Rows from block 3 of the text encoder, named by matrix and row number. Rows with one number belong to one attention dimension. Each number is 128 + 24 x the weight over its row's rms, rounded and kept within 0 to 255. All counts start at 0. After the name is the row's rms in percent of the matrix's.
# v: attention query, key and value (stacked) (text_encoder.blocks.3.attn.qkv.weight, 1152x384, the v third), inputs 128-191
# proj: attention output (text_encoder.blocks.3.attn.proj.weight, 384x384, transposed), outputs 128-191
v.302 089 [118 139 140 130 121 115 144 116 110 103 115 153 105 127 143  93 135 112 148 118 113 108 104 135 135 115 123 169 111 146 123  99 191 130 125 168 161 160 123 138 151  98 100 142 128 148 112 151 152 134 116 111 149 120 156 163  95 147 148 108 134 118 125 139]
proj.302 088 [106 138  90 102 106 102 139 138 196 137 152 119 151 111 133 144 163 144 127 107 146 165  98 162 129 130 118 124  96 133 162 105 127 107 106 106 155 164 128 127 156 133 117 107 120  93 136 128 106 135 163 140 155 112 143 110 117 158 114 149 155 145 134 136]
v.303 095 [140 139 130 111 151  97 118 101 137 123 163 115 163 167 119 132 138  96  93 164 120 115 157 105 148 144 158 119 163 147 155 169 123 144 136 111 132 151 143 119 131 129 125 125 152 113  99 117 132 121 140 136 132  87  91  67 205  89 119  99 122 104 144 116]
proj.303 112 [160 115 136 117  85 156  87 109 105 119 101  96 115 121 145 152 144 149 151 140 127 144 136 135 130 147 112 123 168 112 150 130  92 112 148 118 123 118 134 115  93 130 159 142 129 140 132 139 124 103 118 123  79 155 131 114 116 109 133 107 123 129 120 133]
v.304 107 [115  98 135 123 100 119 149 135 129 161 109 136 157 122 132  72 108  92 131 123 139 137 130  87 152 118 168  94 154 127 122  97 164 132 138 144 114 132 113  88 162 122 156 127 130 143 167  93 164 115  81  57 115 144  58 140 129 100 114 138 135 164 120 154]
proj.304 101 [153 154 158 136 146 109 173 122 143 138 126 137 104 136 126 121 144 100  99 136 112 149 110 153 116 125 157  96 111 144 154 110 108  82 134 141 140 132 113 121 148 169 120 105  95 145 149 133 146 148 157  95 129 125 201 144 149  68  90 141 186 121  95 135]
v.305 127 [116 106 137 105 157 150 126 114 126 124 121  88 160 140 133 118 112 122 137 127 129 107 130  84 119 102 135  91 128 159 133 159  99 145 123 142 151 143 135 151 144  61 160 111 145  92 114 129 129 148 104  94 188 125  80 122  90 146 121 170 142 143 118 126]
proj.305 134 [147 113 177 102 149 104 169 135 120 195 166 105  98  94  78 130 120 132 109 129 112 106  86 126 144 112 125 116 114 164 133 117 127  64 127 151  96 174 118 160 115 106  95 120 111 102 109 100 170 102 116 147 111  88 149  80 157 102 106 138 139 149  88 168]
v.306 098 [105 132 151 138 106 156  91 106 101  76 121 106 133 164 103 170 142 128 108 171 140  98 134 134 124 104 115 110 112 131 138 105 118 160 129 138 126 109 161  98 166 111 116 145 131 140 155 121 125 148 157  58 133 136 148 101 114 156  88 124  57 117 103 133]
proj.306 097 [128 168 147 115 136  98 138 155 114 170 144 113 131 133 154 102 140 105 138 165 134 137 142 107 156 108 129 111 111 160 113 133 140 122 139 107 160 102 126 127 110 154 139  90 115 154 153 135 111 158 140 101 165 127 159 154 143 147 117 147 113 113 117 159]
v.307 101 [121 121 122 155 131 127 118 119 143 148 176 131 125 169 135 160 161 111  89 130 126 119 140 145  98 121  87 138 134 110 136 181 102 129 121 138 153  96 156 190 130  67 100 155  91  91 137  77  90 117 150 148 148  92 117 100 149 157 114  75 169 138 107  86]
proj.307 096 [ 89 123  86  95 168 126 167 167 176 116 141 175 140 109 104 134 119 150 114 111 151 103 118 126 142 133 121 168 154 103 119 143 143 147 121 134 140 163 139  99 144 112 149 121 116 114  61 153 124  83 118 124 109 142 131 130 107 132 100 117  73  93 168  96]
v.308 089 [124 146 136 102 116 186 121  94 148 100 140 118  95 149 175 146 125  65 132 116 117 140 150 145 132 166 135 137 119 115 162 159 104 154 143 127 163 104 141 152 105  99 127 130 101  77  90 128 105 132 128 159 132 121 165 117 138 143 110  71 100 141 170 116]
proj.308 073 [114 101  88  89 114 134 117 141 145 115 125 169 162 121 105 108 118 176 156 146 146 162 134 109 124 138  94 177 162 110 119 126 150 132 132 139 130 128 133 121 109 113 160 127 162 137 100 129  84 117 117 141 127 123 108 182  95 162 138 100  68 162 188  97]
v.309 095 [139 152 134 118 119 119 116 154 105 115 137 127 125 106 164 138 137 149 144 147 108 119 144 109 145 144 135 114 140 146 140  77 102 141 116 142 113 152 108  76 146 153 137 133 111 222 138 171 127 130 104 129 118 139 145 157  69  88 147 147 128  89 155 132]
proj.309 091 [139 167 110 159 112 140  91 113 125 109  93  94 131 167 150 136 140 138 126 127 131 140 184 161 117 118 149 153 102 107 131 115 140 122 142 133 127 107 142 158 154 139 101 138 147 126 160 135 159 147 135 103 134 120  96  97 148 142 213 116 159 132  90 135]
v.310 094 [125  93 123  94 139 133 139  87 127 123 122  79 133 153 125 118 110  57 108 151 147 109 123 153 156 100 101 152 147  86 146 111 160 148 168  94 156 130 168 145 126 108  97 137  88  63 118 147 148 161 156 106 125 132 155 120 146 169 111  75  67 152 152 138]
proj.310 086 [142  96 151 112 115 130 122 144 104 180 154 120 157 116 118 100 136 134 167 172 125 152  87  95 125 129 121 121 147 175 127 140 124 105 140 137 117 141 106 136  97 111 138 109 150 122 142 114  90 158 116 162 142 127 121 167 108 162 111 163  80 141 161 181]
v.311 091 [133 112 137 123 160  88 138 136  80 142 128 125 135 113 101 141 161 186 127 154  98  72  97 136 137 106 106 158 139 127 135 105 162 133 122  94 118 144 147 133 129 175  91 136 144 146 168 171 147 131 151 115 145 156 151 135 142 123 182 155 130 106 111 141]
proj.311 081 [116 114 115 156 135 157  79 120 139 127 133 100 129 123 143 154 140 100 161 124 127 106 145 123 150 101 145 144  96 154 125 164 134 143 120 107 104 146 151 165 132  74  84 160 136  92 104 117 126 125 116 148 135 122 103  80 124 159 158 144 119  98 130 155]
v.312 095 [153 122 136 101 152  97 121 110 118  96 107  95 152 114 142 142 115 138 138 156 141 105 156 154 104  82  99 119 126 155 151 150 161 134 163  97 165 131 176 148  99  88 157 122 130  91 125 134 108 144 102 144 161 142 109 122 124 194 162 105  92 148 156 127]
proj.312 094 [133 102 138 104 154 139 119 150 119 181 134 105 140 123  89 130 124 121 103 168 127 110 113 110 122 124 118 162 158 147 129 143 117 114 119 137 113 180 139 183 110  94  91 131 144  92  61 117 120 114 126 167 142  96 134 103 126 157 135 127  76 141 148 153]
v.313 097 [131  94 132 124 168 137 142 121 126 137 143 115  85 126 125  99 123  91 141 101  63 107 113 124 200 134 164 131 145 103 129 108  91 165  92 123 145  98 140 148 129 151 116 136  93 115 116 130 152 165 154 147 132 132 162 137 122  63 118 153 140 111 154 135]
proj.313 087 [125  84 152 136 103 152 160  93 130 159 153 138 162 114  89 146 106 129 176 139 119 101  76 143 110 140 103 146  93 144 115 130 120  68 156 126  92 169 143 154 147  92 131 128 142 126 141  90 142 123 104 178 124 130  91 114 125 123 145 158 141 158  99 157]
v.314 081 [109 136 108 145 137 119 142  94 132 167 155 163 136 136 152 147 146 149 137  91 116 156  82  66 140 133 127 123 170 109 133 118 149 130 147 168 100 115  77 119 145 187  90 159 141 130 152 131 131  97 104  70 124 130  76 125 119  90 123 146 157 104  83 130]
proj.314 065 [120 134 128 146 106 105 143 131 132  72 137 173 102 101 129 129 152 112 120  99  91 134 142 146 147 136 169 110 124 107 140 125 113 112 123 120 139 113 142 107 154 128 147 143 107 155 143 162 185 113 119  87  87 161 141 115 131  59 122 144 188 103 124 105]
v.315 114 [137 103 120 136 108 115 102 150 138 143 116 125 156 107 132 104 109 100 127 149 125  93 150 145 212 119 167 110 108 109 128 123 169 144 145 111 127 101 127 107 146 154 153 147 108 147 194 112 132 101 115  94  99 139 115 122 163 148 122  67  86 148 174 133]
proj.315 110 [123 163  94 146 146 147 145 133 151 136  96 160 139 151 153 128 146  94 111 138 156 166 150 131 117 136 151 152 146 105 157 129 118 104 120 132 173 152 125 121 129 154  89 100 135 120 119 117  94 153 151 119 142 152 188 161  96 154 138 144 125 114 179 107]
v.316 112 [130 147 152 122 141 166  99 138  92 131 137  87 110 152 144 167 154 154 116 170  81  73 130 143 118 135  88 133 107 127 142 137  91 154  95 108 155 140 176 133 145 103 107 131 122 155 155 158 111 149 170 148 135 116 187 114 157 158 125 148 133  84 130 100]
proj.316 111 [101 147 101 151 155 161 103 151 160 138 128 105 142 142 147 153 139 140 163 124 168 135 176 141 152 109 137 168 104 117  97 148 171 131 111 114 122 144 129 147 126  93  95 139 161  96 101 130 127 119 119 121 148 121  84  94 114 195 174 119  86 115 146 138]
v.317 105 [104 129 124 134 121 139 137  89 142 118 140 144  85 143 111 128 137  99 121  86 125 138 101 114 131 132 120 137 144 102 118 117 132 136 138 143 106 114 105 116 144 153  82 126 134 116  89 135 159 129 173  85 158 127 134 133 132  97  71 148 113 111  88 131]
proj.317 110 [151 112 168 123  83  99 139 115  98 123 173 137 129 120 133  99 120 138 185 147 106 131 105 107 129 122 117  64  98 158 128 108 128 132 167 108 114  72 122 119 112 145 180 119 114 163 178 125 107 126 110 128 132 130 132 154 136  97  92 153 156 129  95 152]
v.318 061 [145 137 136 145 145  75 138 160 111 114 148 153 131  95 136 143 158 140 158 129 101 121 126 108 149 132 142 104 144 187 126  94  97 144 111 153 107 127 109  97 134 163 140 158 124 208 139 124 110 132 102 131 143 115 114 164  51  62 145 172 158  92 121 123]
proj.318 051 [139 132 124 164 135 111 116 132 130 136 118 100 146 130 122 125 125 147 107 117 111  89 133 158 108 130 136 139 114 106 129 126 104 105 153 138 112 130 158 162 202 110 108 131 133 107 117 138 192 112 137 125 111 134 114  70 171  77 179 115 175 122  85 124]
v.319 099 [115 172 150 105 111 173 121  85  96  98 100 129 142 160 167 173 115 175 118 154 147  99 140 113  57 134 107  99 111 147 130 133 146 131 156 120 135 133 130 108 118 106 122 107 188 131 131 179 120 119 114  79 159 163  98 119 113 189 136 143  70 100 117 133]
proj.319 093 [140 150 131 104 131 122  77 165 134 122 135  95  97 114 129 115 127 106 126 151 128 154 181 112 157  98 134 116 121 161 141 133 160 150 113 108 165 124 145 136  94 150 104 139 120 139 127 142 125 132 133  97 166  96 144 116 144 163 142 106 118 138 102 144]
v.320 099 [173 125 127 139 145 127 177 125 129 125 146 134 128 116  81 165  68 171 131  99 155 112 155 138 125 127 149 144 161 115 120 134 112 121 129 114 103 130 102 122 121  97  76 135 134  96 116 128 159  86 137 120 100 119 115 157 143 148 163 110 159 121 118 141]
proj.320 083 [105 110 132 119 164 163  98 133 137  90 168 112 152 117 135 135 147 120 123 109  90 116 117 121 120 136 109 122 132 118  84 111 101 138 112  98 155  89 140 152 144 140 151 169 168 112 120  90 109 141 130  73 121 140 142  95 125 110 135 155 134 154 167 127]
v.321 079 [121  80 138 113 124 163 144 146 176 110 106 140 142 133 156 126 134 106 116  63 105 118 106 137 142 128 127 101 119 121 138 127 144 167  94 131 130 120 130 117 157 154 159 148 153 142  86 124 146 135 127 128 108 150 142 126 112  87 161 131 134 108 135  60]
proj.321 087 [104 156 117 135 118 132 104 139  80 149 150 113 121 128 152 141  53 155 127 118 155  95  98 119 143 107  87 119 129 119 159 115  88 105 147 148 100 139 148 148 171 127 135  97 102 121  79 133 121  94 167 142 157 127 131 146 107 130 112 144 130 135 121 148]
v.322 111 [170 139  91  81 133 109 137 150 162 141 183 101 148 157 116 149 138 154 137 141 103 141 119 109 134 114 100 116 132  90 176 108 135  99 118 129 117 153 138  93  92 144 127 135  97 124 167 128 101 130 159 132 152 111 104 132 130 169 109 114 120 142 135 166]
proj.322 123 [120  92 134 141 144 119 127  89 152 130  96 107 162 157 126 119 165  53 109 145 118 140 130 111  98  82 131 154 148  83  94 157 136 120 144 103 113 130 156 146 122 110 110 127 165 133 146 163 119 135 102 103 105 118  89 111 112  99 133 118 140 109 150 138]
v.323 122 [138 136  98 110 127 137 132 173 113 156 125 115 111 139 140 105 121  97 140 108 122 120 140 139 121 153 175 129 117 141 160 116 105 116  96 109 129 128 104 174 140 159 107 100 123 126 163 117 160 104 168  87 150 126  92  86 110 108 122  93 173 105 143 144]
proj.323 121 [142 125 114 123 118 156 111 137 127 140 134 126 184 152 100 104 151 125 173 116 116 146 102 135 160  71 163 117 145 143 156 168 136  65 148 163 115 102 119 133 104 108 155 110 119 118 106 145 108 118 134 136 163 130 144 177  71 145 160 151 110 102 107 143]
v.324 074 [100 136 148 146  73  92  99 149 106 141 117 150  68  99 118 137 127  69 155  89 151  99 154 147 152 124 155 159  95 166 116 110  95 116 135  97 124 120 137 157 186  99 109 108 142 119 140 147 183  94 133  91 147 124 113  93 114  99 111  91 168  74  98 121]
proj.324 077 [185 133 146 103 107 140 145 134 114 146 133 150 131 117 109  87 149 177 159 118 122 125 127 150 144 161 162 116 123 199 126 135 128  94 131 132 148  84  88  93 102 124 138 115 111 131 130 124 134 113 142 155 149 144 163 172 101 135 188 143 114 142  89 108]
v.325 104 [146 149 117 105 113  97 148 138 175 109 146 117 148 114  98 162 122 129 150 183 138 144 141 128 123 126 152 134 135 145 144 134  85 111 179  91 174 120 163 106 113 115 111 138  85  86 141 117  86  95 144 143  83  99 113 161 158 113  94 155 115 126  92 129]
proj.325 099 [128  92 121 147 128 140 108 134 156  92 111 151  97 110 122 141 191 135 123 104  90 141 131 142 100 125 125 154 166 136  97 151 110 161 149 132 160  96 130 127 145 132 120 186 153 129 134 149 133 148  85 140 132 150 147 137 114 130 123 130 131 140 160 101]
v.326 097 [156 103 114  75 153 170 169 158 176 120 113 104 132 144 149 162 134 125 144 125  69 121 146  87 121 131 140  96 141 129 151 178 136 109 114 134 149 139 126 102 106 129 146 150 112 137 126 117 145 123 113 146  80 132 133 166  85 107 125 152 158 152 114 102]
proj.326 103 [ 86 123 123 147 131 135 102 126  74 115 150 131 106 126 152 149  75 139 119  92 144  90 107 133 137 110  82 125 163 106 135 117  69 119 118 124 141 135 176 173 178 144 122 152 127 108 103 118 125 101 136 101 140 131 132 122 143 136 124 139 138 117 126 138]